Weights of a small audio captioner: encoder activation relu, decoder width 256.
Rows from block 3 of the text decoder of a small audio captioner, named by matrix and row number. Rows with one number belong to one neuron. Each number is 200 + 40 x the weight over its row's rms, rounded and kept within 0 to 999. All counts start at 0.
After each neuron's rows are labels from the 100 texts, of 14976, where the neuron reaches its highest value: "fires on" is the input token at the peak. Only what is clearly more common there than usual is listed. The data: drum patterns on synthesised drum kits. In brackets: how many of the 100, against the usual share in percent.
# fc1: MLP up (decoder.blocks.3.mlp.fc1.weight, 768x256), inputs 0-85
# fc2: MLP down (decoder.blocks.3.mlp.fc2.weight, 256x768, transposed), outputs 0-85

fc1.569,198,225,177,189,236,202,226,183,198,186,288,228,177,161,223,184,194,179,218,223,262,248,224,145,192,203,198,145,190,180,123,137,176,145,274,135,190,200,205,163,154,234,199,261,187,246,229,178,206,116,210,178,179,157,264,190,287,243,227,194,173,261,198,219,219,172,107,169,174,211,180,295,181,217,145,275,231,160,168,191,325,143,96,295,133,230
fc2.569,160,193,219,198,210,246,170,213,129,255,213,215,231,217,252,188,177,214,283,271,227,282,229,122,81,264,224,264,247,205,127,150,208,193,166,139,218,182,208,199,180,179,147,203,135,267,213,197,181,241,249,232,253,169,263,151,205,206,200,210,188,192,222,141,230,190,220,246,176,206,197,200,177,219,204,215,248,216,201,159,192,213,235,137,172,231
fires on: "s" (100 vs 2.8)

fc1.733,205,161,245,212,212,179,204,238,137,133,148,202,175,176,166,144,140,223,233,181,203,243,145,248,333,159,141,229,110,182,232,204,228,177,225,171,261,231,117,142,193,187,236,183,191,260,254,206,162,126,245,233,175,153,202,170,182,246,206,182,111,261,122,175,209,234,165,157,237,246,173,201,208,205,150,165,163,225,237,225,236,240,197,275,186,179
fc2.733,190,143,244,253,207,206,224,249,216,253,143,159,201,150,156,190,139,150,225,226,284,178,226,208,227,225,158,219,183,151,228,244,124,212,146,170,217,156,292,188,257,100,141,164,234,173,236,169,291,242,133,211,196,202,151,269,138,172,164,167,154,194,148,263,181,222,182,123,268,194,181,184,226,217,187,234,222,214,213,222,262,215,184,188,164,170
fires on: "f" (100 vs 1.1)

fc1.216,183,190,151,147,190,175,169,146,214,185,209,154,152,138,197,198,207,138,223,241,170,238,208,201,157,228,180,209,210,224,194,213,185,105,219,194,198,234,266,166,192,234,215,237,137,241,193,166,151,250,157,172,201,254,139,132,149,252,220,194,209,203,210,284,208,204,206,247,226,187,283,215,186,216,173,188,221,261,241,180,225,206,160,264,323,120
fc2.216,232,197,225,170,218,204,147,214,275,254,224,255,220,205,211,268,110,157,147,161,196,192,192,239,204,184,247,268,190,194,258,154,237,229,172,239,120,192,118,230,263,166,264,166,197,222,181,154,269,98,236,102,175,145,208,176,154,222,234,248,148,207,141,220,218,225,139,268,183,298,190,169,259,257,157,260,217,214,180,188,234,254,202,216,195,291
fires on: "c" (100 vs 3.4)

fc1.209,145,238,180,118,236,215,204,272,239,192,225,248,194,173,201,232,229,199,274,181,249,197,268,221,242,155,206,239,200,228,220,164,294,205,129,143,225,208,190,216,164,176,206,231,169,229,190,125,223,237,203,184,181,224,161,163,182,171,207,213,223,141,153,278,146,148,177,241,211,200,130,236,157,235,223,169,257,206,176,204,173,167,252,238,195,190
fc2.209,214,224,201,242,179,215,195,105,180,183,159,248,208,180,154,137,154,118,97,165,151,194,262,174,249,239,210,206,167,156,193,224,160,195,180,182,179,161,231,150,183,187,197,165,193,178,183,229,239,184,153,176,255,245,208,258,224,171,196,132,219,189,187,201,175,280,173,207,162,206,216,192,181,216,189,235,93,134,259,253,221,237,167,246,230,248
fires on: "c" (100 vs 3.4)

fc1.118,230,221,212,266,184,219,229,176,173,276,167,163,238,253,252,233,220,234,245,200,219,242,261,207,156,168,153,226,209,161,184,305,231,203,253,150,164,169,175,127,181,150,143,206,177,199,228,222,174,117,170,187,201,184,285,135,171,254,254,190,192,177,147,231,224,212,208,273,229,164,202,156,186,224,155,177,233,214,258,232,180,221,135,235,191,201
fc2.118,203,189,248,215,243,200,238,252,108,287,249,226,253,235,198,194,172,179,217,179,147,244,275,211,158,234,162,140,253,287,166,178,177,195,183,150,139,209,193,200,95,209,222,222,170,186,239,212,144,229,211,228,196,161,183,145,248,179,229,174,210,196,153,229,146,252,174,313,189,208,208,204,200,160,220,164,208,158,260,267,272,203,115,165,160,157
fires on: "f" (100 vs 1.1)

fc1.189,200,203,189,151,138,253,132,208,181,231,199,191,217,243,201,135,166,223,209,190,193,190,307,211,127,163,153,165,242,242,189,197,211,289,215,280,235,193,203,231,202,219,223,251,193,210,201,213,250,188,255,168,211,185,204,279,225,130,255,226,191,216,213,238,209,254,138,259,260,205,133,174,217,192,184,149,156,193,177,265,260,255,221,201,150,218
fc2.189,126,237,166,184,233,223,178,163,293,195,214,222,205,235,188,162,200,236,241,200,188,169,182,186,158,223,196,219,172,135,181,181,194,162,175,174,161,205,179,292,190,222,213,175,170,223,234,201,171,176,152,182,213,189,243,235,207,161,209,252,167,227,192,217,138,228,231,249,282,196,220,254,139,153,138,211,180,197,239,190,262,242,191,152,180,183
fires on: "s" (100 vs 2.8)

fc1.437,141,236,164,268,164,193,164,218,201,116,230,225,210,150,281,168,178,249,175,194,242,205,201,183,177,236,186,176,205,169,228,198,193,80,243,170,286,238,219,171,245,177,173,184,195,160,150,250,252,216,180,224,166,219,200,216,147,132,183,159,214,193,179,188,225,198,194,267,243,155,129,228,192,233,223,205,271,183,190,153,228,236,163,117,267,174
fc2.437,195,147,191,238,202,187,87,263,228,183,190,135,168,239,56,215,194,182,163,214,209,218,143,178,246,180,248,227,202,241,147,184,200,160,192,236,198,174,254,208,219,181,207,192,144,201,160,227,189,243,168,209,192,203,264,206,237,196,161,256,223,233,225,237,184,171,158,176,177,241,278,200,211,210,187,217,157,134,205,219,215,267,194,173,231,150
fires on: "f" (94 vs 1.1)

fc1.299,198,224,198,168,230,209,283,170,168,169,208,165,163,272,217,223,194,196,249,155,198,183,140,214,180,160,115,229,193,173,220,179,261,163,212,122,184,162,157,172,207,119,238,268,210,149,194,234,179,176,208,178,161,248,184,214,174,227,274,152,189,241,207,221,196,189,132,268,252,209,180,243,185,172,198,188,235,264,226,215,185,194,249,216,158,200
fc2.299,165,212,193,231,215,215,191,189,178,209,138,209,228,198,200,224,208,240,187,201,191,152,162,154,183,284,237,156,268,245,158,137,268,180,234,219,179,275,173,212,258,217,141,137,225,252,177,213,188,259,232,223,161,160,162,213,245,220,163,157,275,177,174,231,222,203,159,141,235,249,257,95,276,173,197,208,157,144,145,234,169,161,173,254,248,143
fires on: "o" (100 vs 4.3)

fc1.14,139,179,195,218,180,250,205,179,201,179,203,268,150,234,204,204,252,195,260,253,262,259,164,152,194,226,240,225,181,260,179,244,225,162,192,210,225,176,162,220,222,70,204,186,198,210,169,193,174,178,232,215,206,83,248,207,284,207,269,263,218,175,180,234,154,306,72,155,206,180,209,183,112,209,197,194,213,164,276,216,263,212,196,199,240,200
fc2.14,244,206,226,228,124,109,243,221,224,275,160,217,214,249,205,123,200,186,230,179,201,159,216,211,211,231,94,159,130,216,188,237,157,210,241,242,213,225,174,262,221,208,226,284,262,267,185,222,277,174,246,163,170,225,176,191,223,146,275,205,191,298,232,197,210,274,228,177,172,188,195,180,176,224,67,203,243,166,252,298,273,209,165,185,172,183
fires on: " " (100 vs 16.3)

fc1.648,194,245,185,203,290,176,207,210,208,195,158,188,232,188,195,123,99,167,169,217,209,140,175,168,233,172,175,207,214,195,205,171,190,161,299,244,240,179,182,218,197,218,215,189,199,245,87,221,212,224,178,202,213,162,190,158,224,112,180,223,207,282,185,152,179,186,168,192,189,218,263,249,138,225,254,186,160,192,202,238,238,210,151,134,215,207
fc2.648,240,121,209,215,220,263,206,237,223,209,263,143,186,173,200,201,185,203,178,151,169,222,254,195,162,184,119,151,159,156,164,230,242,214,216,264,224,242,183,134,257,93,145,214,213,93,235,142,220,238,146,213,194,92,150,220,123,172,217,183,146,229,185,251,243,254,217,198,223,227,184,236,202,112,214,213,244,208,210,198,136,254,193,164,177,145
fires on: " " (95 vs 16.3)

fc1.253,197,202,220,231,189,216,185,206,203,235,206,214,233,191,89,144,164,264,134,170,235,201,278,143,215,229,126,227,247,234,219,161,181,204,241,250,191,249,80,224,217,158,155,128,167,215,203,174,239,101,207,221,185,245,196,172,227,175,261,167,178,161,160,258,178,212,224,179,252,232,262,183,218,247,241,204,268,214,206,190,219,133,190,223,214,134
fc2.253,174,171,161,164,163,282,123,280,206,180,188,177,173,233,173,229,192,181,183,249,108,189,159,244,238,223,212,218,213,228,239,249,197,149,182,201,131,160,184,168,211,212,186,175,211,177,238,250,210,191,180,185,228,174,223,184,166,171,256,256,166,177,192,249,167,194,268,146,206,146,151,172,212,197,173,270,222,273,231,235,190,239,259,129,255,155
fires on: " " (100 vs 16.3)

fc1.622,160,179,236,140,232,238,216,219,130,127,207,260,194,171,176,116,248,186,171,203,161,174,240,189,194,189,189,177,206,181,222,242,180,196,203,200,226,206,179,232,149,126,233,143,223,241,192,123,135,173,153,197,211,180,241,219,230,168,227,234,235,194,244,186,198,162,223,244,178,229,199,198,164,179,226,211,167,228,216,207,195,140,206,229,250,194
fc2.622,232,198,228,272,169,183,238,190,284,200,279,152,232,211,237,210,136,243,302,217,202,188,202,237,286,260,200,232,176,163,239,202,184,212,160,206,125,278,241,167,256,213,269,226,162,225,187,201,261,161,218,189,155,176,161,295,220,271,174,255,202,215,226,206,205,153,252,176,200,175,233,190,232,137,191,156,192,158,189,186,233,222,131,260,198,197
fires on: "<end>" (100 vs 1.3)

fc1.327,249,202,183,168,210,247,211,169,242,231,213,161,186,140,234,188,220,160,196,223,189,145,238,168,230,225,180,241,129,215,258,174,157,236,245,224,148,241,183,233,155,199,99,158,180,163,237,152,215,207,177,187,193,154,228,273,262,143,170,195,172,171,230,245,199,224,189,270,181,160,163,234,192,175,172,200,240,179,196,200,157,223,164,189,215,177
fc2.327,189,269,186,218,246,204,287,191,126,203,217,229,183,211,214,196,234,194,203,172,230,207,229,286,169,256,156,197,204,201,175,250,287,207,270,236,271,229,184,197,200,199,251,159,155,101,233,193,176,201,240,267,213,194,164,173,155,259,191,208,227,220,163,174,245,131,193,171,217,227,236,222,156,201,140,238,169,229,130,225,122,156,145,168,261,94
fires on: "c" (96 vs 3.4)

fc1.367,206,211,209,262,205,250,232,233,218,209,196,233,211,261,169,206,230,202,214,172,231,293,170,203,136,212,174,208,206,260,131,168,158,216,213,226,185,206,201,224,220,178,210,185,223,134,238,128,202,201,169,253,205,207,235,175,132,217,185,238,140,119,238,235,134,189,125,164,220,198,277,137,244,165,224,216,176,161,171,210,220,184,212,185,144,260
fc2.367,215,258,221,181,127,183,174,168,266,212,231,174,201,170,207,137,191,216,222,212,185,207,191,300,249,162,225,169,220,121,181,188,222,230,221,202,188,207,234,223,265,209,184,160,228,234,214,163,287,290,215,189,236,215,193,174,209,105,155,136,200,235,174,161,141,258,279,157,162,241,132,210,165,183,199,135,253,189,259,226,193,239,190,108,186,190
fires on: "s" (58 vs 2.8); "i" (41 vs 6.5)

fc1.270,192,219,204,152,176,192,140,240,215,257,244,176,166,189,245,222,240,108,147,230,241,186,253,184,121,161,128,157,108,185,199,217,158,239,129,192,222,239,176,232,174,224,201,267,148,193,201,198,243,203,242,222,229,267,192,174,144,239,186,134,139,195,235,185,146,188,202,217,234,152,166,197,242,274,243,201,154,185,238,246,224,253,265,127,123,226
fc2.270,225,196,224,206,227,247,203,216,210,179,183,213,159,269,167,143,170,226,145,116,162,199,153,220,280,248,216,241,227,195,224,222,276,232,194,199,258,176,170,205,246,253,249,181,250,239,171,181,149,260,185,150,193,187,176,205,210,136,242,228,186,193,206,130,204,217,248,205,246,178,281,150,185,115,126,197,231,176,197,183,188,178,224,188,223,211
fires on: "s" (69 vs 2.8); "l" (27 vs 2.6)

fc1.24,169,175,202,246,145,221,202,224,233,155,203,237,208,157,182,216,220,241,191,143,189,238,178,267,261,158,202,212,199,207,189,111,242,161,218,177,158,259,230,246,278,265,167,265,176,205,226,184,111,223,230,202,164,193,111,190,266,185,236,105,252,203,206,214,215,227,206,212,205,220,178,239,279,202,201,190,260,192,130,148,193,184,191,152,161,194
fc2.24,206,210,198,243,242,186,187,158,124,217,161,184,182,166,237,244,196,227,181,169,235,238,212,204,138,243,111,198,220,168,218,149,216,192,225,226,152,198,234,236,167,129,183,244,247,196,263,168,169,199,183,172,133,211,164,165,259,138,248,160,143,154,174,236,224,165,196,182,223,301,167,203,209,223,189,241,179,172,208,210,201,239,154,209,207,184
fires on: "o" (70 vs 4.3); "e" (30 vs 5.7)

fc1.708,219,214,248,232,223,131,241,203,198,252,144,225,222,169,170,219,251,229,184,233,211,222,167,258,231,222,155,160,305,212,180,139,228,201,121,198,196,169,225,194,161,184,254,244,209,276,176,171,184,261,151,199,228,233,213,225,179,281,239,288,131,292,133,227,263,158,259,171,188,164,148,171,133,218,171,281,181,143,159,169,183,235,238,246,213,245
fc2.708,174,209,241,184,199,210,225,126,174,273,228,210,216,181,222,202,105,118,190,180,161,260,207,185,179,190,231,272,187,272,162,241,211,158,232,216,190,185,199,228,240,227,149,192,228,146,315,197,210,151,204,286,160,236,210,240,186,125,147,217,230,187,237,210,109,236,140,208,202,168,195,206,232,164,216,217,184,231,183,221,201,175,198,218,190,178
fires on: " " (99 vs 16.3)

fc1.225,232,135,195,234,130,177,218,150,241,228,232,220,232,191,168,135,252,185,240,243,194,232,228,152,139,195,176,170,243,118,266,225,155,158,217,227,210,219,158,165,177,130,245,192,243,168,178,142,200,204,175,205,203,273,232,232,242,186,208,191,175,187,163,192,194,172,218,232,261,201,256,129,207,232,263,212,215,157,224,202,236,179,197,193,206,246
fc2.225,144,236,201,173,271,228,107,249,144,233,178,187,196,192,216,189,166,225,174,228,163,226,176,254,278,189,217,191,206,289,195,215,194,238,183,199,139,209,247,183,271,197,193,168,126,208,193,258,271,215,222,200,196,167,216,205,173,241,191,232,224,187,176,209,250,180,173,193,177,220,175,166,131,177,160,201,212,253,210,190,199,198,195,188,259,225
fires on: " " (51 vs 16.3); "e" (49 vs 5.7)

fc1.88,226,179,287,237,256,241,165,166,186,198,175,133,229,125,198,158,159,213,203,207,267,234,241,255,171,113,211,229,196,254,196,187,153,154,213,233,146,221,190,181,239,168,166,133,186,212,245,142,259,195,207,190,200,251,247,198,171,168,244,220,215,155,292,195,276,227,135,228,154,208,214,246,279,136,177,195,181,205,170,181,190,183,69,149,151,143
fc2.88,227,223,103,190,190,169,179,180,153,160,196,226,207,237,240,205,225,270,161,190,142,225,183,109,236,150,211,152,184,308,195,270,260,207,279,224,197,218,195,136,225,195,201,190,170,230,164,212,227,256,185,170,223,144,152,207,230,227,181,216,204,218,186,215,198,211,244,194,217,302,204,130,175,225,171,179,185,280,207,253,91,179,203,252,249,227
fires on: "<end>" (51 vs 1.3); "i" (42 vs 6.5)

fc1.255,212,225,207,206,183,266,214,230,183,174,200,254,225,170,146,146,156,183,188,190,291,133,151,173,183,207,171,155,217,217,171,165,137,223,180,192,165,247,196,250,166,198,180,198,138,153,188,121,233,185,238,260,182,186,163,236,198,174,170,192,155,217,226,158,165,164,158,249,187,254,187,237,133,192,160,162,186,191,168,140,184,146,170,188,228,200
fc2.255,248,212,227,238,250,151,216,227,215,236,239,111,213,143,149,209,212,238,231,259,250,204,222,220,203,167,195,163,170,158,159,203,272,206,172,198,197,178,201,238,208,232,168,178,154,148,227,192,278,211,150,191,227,179,293,237,210,190,229,246,229,135,168,188,131,229,216,250,215,212,169,190,181,211,257,213,177,170,199,287,199,148,221,181,209,209
fires on: "<end>" (75 vs 1.3); "t" (17 vs 6.3)

fc1.150,178,160,269,214,213,135,234,192,157,214,159,238,178,185,160,136,196,153,250,198,212,140,164,230,302,202,190,147,176,189,243,213,204,193,198,256,221,191,160,164,225,189,134,168,157,184,171,187,158,162,163,202,158,199,223,194,180,224,271,211,176,255,186,193,199,169,214,187,241,257,185,152,280,170,184,182,192,235,190,174,264,159,276,274,159,222
fc2.150,203,166,270,287,211,166,198,167,224,218,127,180,168,196,197,191,150,146,240,229,208,229,189,247,299,233,190,156,190,207,271,185,173,231,188,228,249,156,169,136,190,175,132,131,251,181,210,171,177,188,210,192,204,202,163,259,193,185,187,181,78,212,144,211,190,248,171,100,302,248,227,145,211,244,160,208,177,209,173,157,166,190,186,293,131,153
fires on: "f" (99 vs 1.1)

fc1.492,169,220,202,219,152,143,218,158,172,213,200,242,194,97,170,232,207,241,135,241,176,181,204,151,147,188,219,187,242,228,182,234,228,238,239,263,183,186,176,258,217,239,237,158,186,207,218,216,188,175,178,206,158,212,248,195,177,202,219,241,137,193,79,288,210,104,210,187,97,235,189,181,212,246,231,238,177,241,148,175,190,191,154,256,187,223
fc2.492,183,110,163,191,233,217,102,179,214,189,168,212,267,278,245,212,173,218,207,155,237,141,218,142,191,194,170,245,233,178,234,190,233,182,208,209,128,274,165,240,208,192,254,188,249,205,140,156,148,223,210,232,132,177,185,165,296,145,151,143,241,211,145,136,228,225,208,235,262,246,179,166,215,197,198,229,121,195,201,160,267,154,208,133,170,203
fires on: "o" (100 vs 4.3)

fc1.465,209,221,261,205,157,202,152,267,216,186,221,205,162,242,224,193,194,217,228,210,175,168,204,200,189,240,143,166,218,171,250,243,144,170,182,211,205,287,171,175,183,206,175,149,236,263,199,196,110,114,163,153,260,153,227,263,193,156,188,219,212,166,189,199,148,118,265,236,287,217,208,225,198,263,190,203,226,160,273,207,193,227,206,152,231,152
fc2.465,218,181,185,265,282,113,206,171,194,267,200,181,172,248,272,213,143,187,193,193,197,143,178,288,216,230,189,237,152,274,174,164,239,219,207,228,87,174,229,224,267,195,302,215,263,243,197,209,201,221,165,156,242,167,178,304,183,178,221,225,228,305,176,217,244,229,278,200,211,104,235,184,211,165,155,171,168,262,245,190,266,240,193,254,251,169
fires on: "<end>" (84 vs 1.3)

fc1.235,106,152,219,193,162,231,191,163,238,149,192,242,141,210,146,196,251,165,237,170,165,297,224,134,174,177,236,185,179,187,217,243,213,301,226,235,244,175,139,246,127,234,189,209,222,236,234,239,154,161,142,183,177,200,152,156,234,191,239,227,118,205,202,233,144,201,178,167,101,162,145,195,212,224,239,172,187,150,119,176,167,208,241,210,106,230
fc2.235,160,221,162,163,121,196,169,184,108,194,206,195,240,216,265,309,206,208,152,230,206,129,286,199,186,241,211,231,187,206,198,236,260,195,254,214,138,222,146,197,237,164,280,131,152,257,125,207,205,263,191,250,194,242,255,169,197,229,186,222,162,176,178,205,136,176,161,233,181,232,283,270,196,182,167,274,171,230,245,172,253,180,224,228,227,213
fires on: "o" (100 vs 4.3)

fc1.440,240,199,227,225,164,136,187,173,211,208,237,165,224,234,226,205,237,268,241,257,212,188,135,230,151,245,174,177,224,224,223,221,249,290,157,204,180,290,186,208,249,188,226,268,193,200,208,161,232,219,188,247,202,195,182,265,167,214,150,148,219,143,266,195,207,187,175,147,207,167,141,156,227,216,245,98,269,204,264,170,255,158,191,221,194,222
fc2.440,207,143,202,193,258,194,233,212,239,220,174,195,198,225,195,243,153,179,152,109,231,206,212,246,246,179,271,218,148,185,152,160,143,155,208,208,199,159,280,138,253,210,180,178,108,157,206,203,221,172,187,209,262,208,278,215,193,148,241,181,168,270,230,146,175,139,205,288,150,120,203,209,206,246,238,279,163,135,160,174,210,171,183,238,223,167
fires on: "s" (70 vs 2.8); "t" (30 vs 6.3)

fc1.122,212,225,165,205,211,224,293,177,171,255,195,195,211,225,204,237,169,186,196,165,188,277,249,192,158,208,174,196,213,188,174,239,216,244,223,144,166,127,199,199,140,191,113,203,164,170,244,184,161,161,148,213,187,124,221,129,191,222,245,207,207,181,148,222,208,244,225,286,219,196,215,165,221,179,185,185,230,177,300,210,231,266,109,252,187,194
fc2.122,190,174,178,216,243,175,237,220,142,266,227,286,268,197,186,206,196,175,244,225,227,210,227,203,208,331,169,214,236,197,166,166,190,277,238,167,112,191,168,200,182,201,213,228,194,164,217,260,180,138,172,236,202,238,232,142,208,246,256,158,182,197,203,212,175,175,192,264,197,181,208,151,131,141,180,194,176,170,224,257,205,168,139,173,196,160
fires on: "f" (74 vs 1.1); "u" (26 vs 1)

fc1.87,249,180,331,209,230,176,219,248,135,146,178,173,168,180,137,198,202,138,264,131,306,207,200,241,209,282,204,249,198,253,167,168,222,139,176,233,250,243,144,237,233,217,196,143,248,268,184,194,220,109,168,198,195,222,211,147,113,175,213,253,97,147,204,176,234,150,173,125,252,160,202,201,180,159,178,193,172,255,199,147,196,190,206,218,180,251
fc2.87,183,143,215,224,279,193,201,225,188,112,212,165,215,267,255,195,204,155,190,214,196,201,198,265,227,228,173,139,180,133,236,213,155,185,171,256,226,206,243,183,207,206,147,183,157,203,139,200,190,190,122,246,201,200,162,222,225,158,224,137,125,236,156,276,275,248,203,282,183,185,193,208,238,189,248,206,243,248,217,173,213,206,221,204,199,210
fires on: "c" (63 vs 3.4); "b" (33 vs 3.1)

fc1.507,131,234,187,166,94,268,216,171,205,226,232,186,161,177,190,215,228,235,205,197,235,128,212,131,165,262,174,194,188,140,183,219,247,281,187,300,177,188,77,232,204,205,217,221,236,260,135,178,191,214,147,171,161,216,204,175,269,188,165,183,233,284,86,186,177,140,222,197,109,225,209,187,204,191,216,229,200,198,188,168,176,190,217,187,129,284
fc2.507,185,208,208,142,152,211,161,194,167,158,168,197,264,205,256,220,173,223,170,165,176,120,236,161,222,263,231,190,216,217,282,260,171,202,228,255,205,211,186,113,242,182,199,174,183,241,118,167,209,156,230,223,212,200,280,202,250,177,200,265,238,187,179,160,208,179,176,220,141,215,253,262,214,171,217,221,209,203,249,118,287,159,210,184,211,153
fires on: "o" (100 vs 4.3)

fc1.426,210,142,249,205,137,203,207,271,187,225,186,226,263,251,164,192,181,251,201,224,223,167,259,156,244,146,183,174,302,108,241,279,185,256,222,280,231,232,175,243,183,131,195,148,246,221,203,256,204,237,143,160,202,278,203,261,227,146,178,135,188,149,202,200,206,252,242,169,251,256,182,263,198,223,198,184,143,163,204,209,143,260,171,190,217,185
fc2.426,212,216,242,138,333,172,176,217,185,168,223,191,117,139,182,218,150,156,170,233,265,195,143,226,204,241,232,203,182,257,170,198,186,195,252,167,248,248,192,172,240,231,196,185,109,186,261,194,165,167,267,225,189,149,228,236,206,192,175,234,242,181,233,245,276,195,183,290,213,185,193,184,241,193,198,211,218,183,177,192,242,181,142,272,152,226
fires on: "<end>" (66 vs 1.3); "s" (33 vs 2.8)

fc1.319,255,168,226,240,215,187,233,190,182,82,196,241,159,269,207,184,204,167,335,158,124,178,163,193,248,185,157,198,236,302,256,181,261,208,176,218,179,155,143,193,245,207,223,187,248,192,155,198,220,189,175,184,258,185,136,157,250,252,203,200,222,200,150,200,149,211,108,119,179,215,126,176,244,248,258,230,150,151,218,192,194,115,241,252,181,229
fc2.319,143,304,232,91,204,180,230,241,223,198,193,185,148,167,164,202,187,150,145,305,220,233,218,212,199,248,225,222,251,225,206,227,206,259,152,215,188,154,200,273,185,206,171,228,229,236,210,216,194,197,176,200,132,127,255,253,165,166,193,198,141,235,245,236,219,191,202,155,206,225,205,202,270,148,195,160,152,260,214,232,279,267,189,201,182,207
fires on: "c" (82 vs 3.4)

fc1.370,162,133,193,241,186,177,227,174,241,153,215,229,183,181,177,206,187,242,133,161,179,228,216,221,219,177,190,231,294,215,191,121,247,169,171,213,150,222,199,232,248,262,142,184,175,184,223,198,129,215,261,204,187,218,151,175,297,128,168,185,217,195,186,226,284,208,162,246,196,236,138,257,241,226,189,203,203,186,137,186,206,218,205,151,170,165
fc2.370,245,151,209,230,231,148,177,212,164,197,110,203,198,185,236,219,199,213,244,153,188,273,148,162,198,170,129,274,163,160,186,184,209,202,232,202,154,253,260,255,165,206,153,207,291,219,214,202,160,168,149,191,159,214,119,239,198,180,204,147,142,214,210,201,244,132,219,188,229,259,187,167,217,220,199,154,176,245,178,203,225,218,115,182,199,166
fires on: "o" (100 vs 4.3)

fc1.146,166,216,204,250,190,216,169,186,202,208,165,221,149,157,164,293,213,274,216,223,168,177,223,198,176,225,219,204,180,176,232,125,196,223,287,234,130,161,197,203,219,114,228,193,281,180,176,157,165,210,170,228,231,183,226,233,215,237,210,205,204,217,238,209,129,102,167,162,231,198,189,248,279,141,199,160,201,216,263,283,172,201,287,322,186,196
fc2.146,145,143,207,175,230,200,228,277,167,181,192,222,157,307,212,189,282,212,190,203,178,268,161,208,223,123,193,285,173,213,265,170,212,184,171,236,262,169,138,159,226,203,187,159,223,208,237,220,218,201,324,272,177,230,202,203,162,246,253,161,241,213,239,211,258,219,145,164,186,226,179,199,180,205,197,177,199,200,187,155,210,162,103,197,183,187
fires on: "6" (43 vs 0.3); "4" (39 vs 0.3); "e" (18 vs 5.7)

fc1.198,270,219,163,258,189,259,164,170,144,252,182,237,259,266,218,173,195,243,192,86,209,184,129,214,211,181,197,181,210,213,217,200,231,239,259,236,175,171,153,232,201,156,267,146,181,210,205,182,140,174,258,171,165,189,251,218,215,178,195,163,213,144,142,110,204,220,190,141,247,207,213,286,153,168,211,181,160,216,148,175,182,220,287,259,214,150
fc2.198,239,218,181,251,285,205,156,193,198,253,234,103,203,199,238,259,185,142,135,232,205,162,153,172,182,164,181,212,229,175,215,233,250,108,222,162,163,239,221,253,236,206,228,187,238,202,226,302,100,181,227,188,177,222,211,214,230,188,165,80,120,207,125,194,177,215,192,190,200,217,213,223,210,226,230,224,171,143,184,275,188,256,243,296,185,179
fires on: " " (66 vs 16.3); "i" (34 vs 6.5)

fc1.751,244,224,185,199,157,178,197,221,146,167,165,220,121,199,190,125,201,284,176,162,232,208,195,226,178,186,137,206,136,165,247,209,187,202,216,191,228,209,190,225,145,187,204,264,235,221,193,252,219,231,176,146,321,198,237,222,276,186,194,266,233,241,177,139,182,194,249,134,220,238,191,259,201,215,178,218,113,197,213,257,248,188,277,217,193,166
fc2.751,210,134,211,230,203,224,148,237,274,187,265,173,250,196,185,243,172,171,216,210,212,141,137,190,157,183,229,261,222,190,244,172,216,216,188,140,154,207,224,236,256,275,276,167,177,193,222,168,218,223,172,230,168,168,224,284,151,113,156,206,224,209,186,236,209,204,166,226,211,182,170,180,160,185,208,181,203,176,207,184,208,267,169,212,196,226
fires on: "s" (100 vs 2.8)

fc1.60,280,167,259,216,178,167,135,184,195,185,191,192,185,251,195,127,170,155,277,275,222,197,160,304,145,194,177,184,210,205,196,203,208,177,155,262,159,244,214,227,211,154,214,165,212,208,211,198,106,188,142,145,183,165,149,242,214,213,199,212,269,157,245,161,137,123,256,169,219,210,235,225,129,274,212,217,166,228,192,207,228,213,182,143,180,107
fc2.60,160,219,182,195,189,172,174,185,240,273,174,231,172,203,256,249,200,216,189,193,239,184,206,215,240,160,196,245,227,203,227,229,146,229,199,170,226,217,205,271,175,215,179,237,176,153,216,278,222,221,263,141,233,204,246,199,220,237,143,295,244,221,157,237,138,243,183,210,174,174,212,182,191,171,116,195,155,159,210,207,157,219,231,164,236,231
fires on: "s" (52 vs 2.8); "c" (48 vs 3.4)

fc1.490,194,168,226,247,254,182,221,232,173,223,181,191,169,176,215,172,206,193,228,187,205,206,150,253,213,98,92,233,164,118,206,112,239,212,232,236,149,250,194,210,166,149,176,265,259,194,218,170,104,144,174,183,164,188,163,159,244,194,190,155,304,223,174,291,275,143,196,154,181,173,150,149,262,237,236,189,245,254,218,159,235,163,216,175,226,225
fc2.490,197,197,166,223,211,211,186,208,191,255,190,258,247,177,184,217,233,183,225,199,211,213,198,254,240,176,118,239,201,215,195,103,196,187,204,234,176,257,231,221,194,250,194,243,247,145,251,195,97,220,226,179,141,235,155,183,262,167,243,198,223,268,195,240,231,187,209,194,245,238,145,237,226,222,151,228,200,187,251,170,192,246,192,194,177,174
fires on: "o" (100 vs 4.3)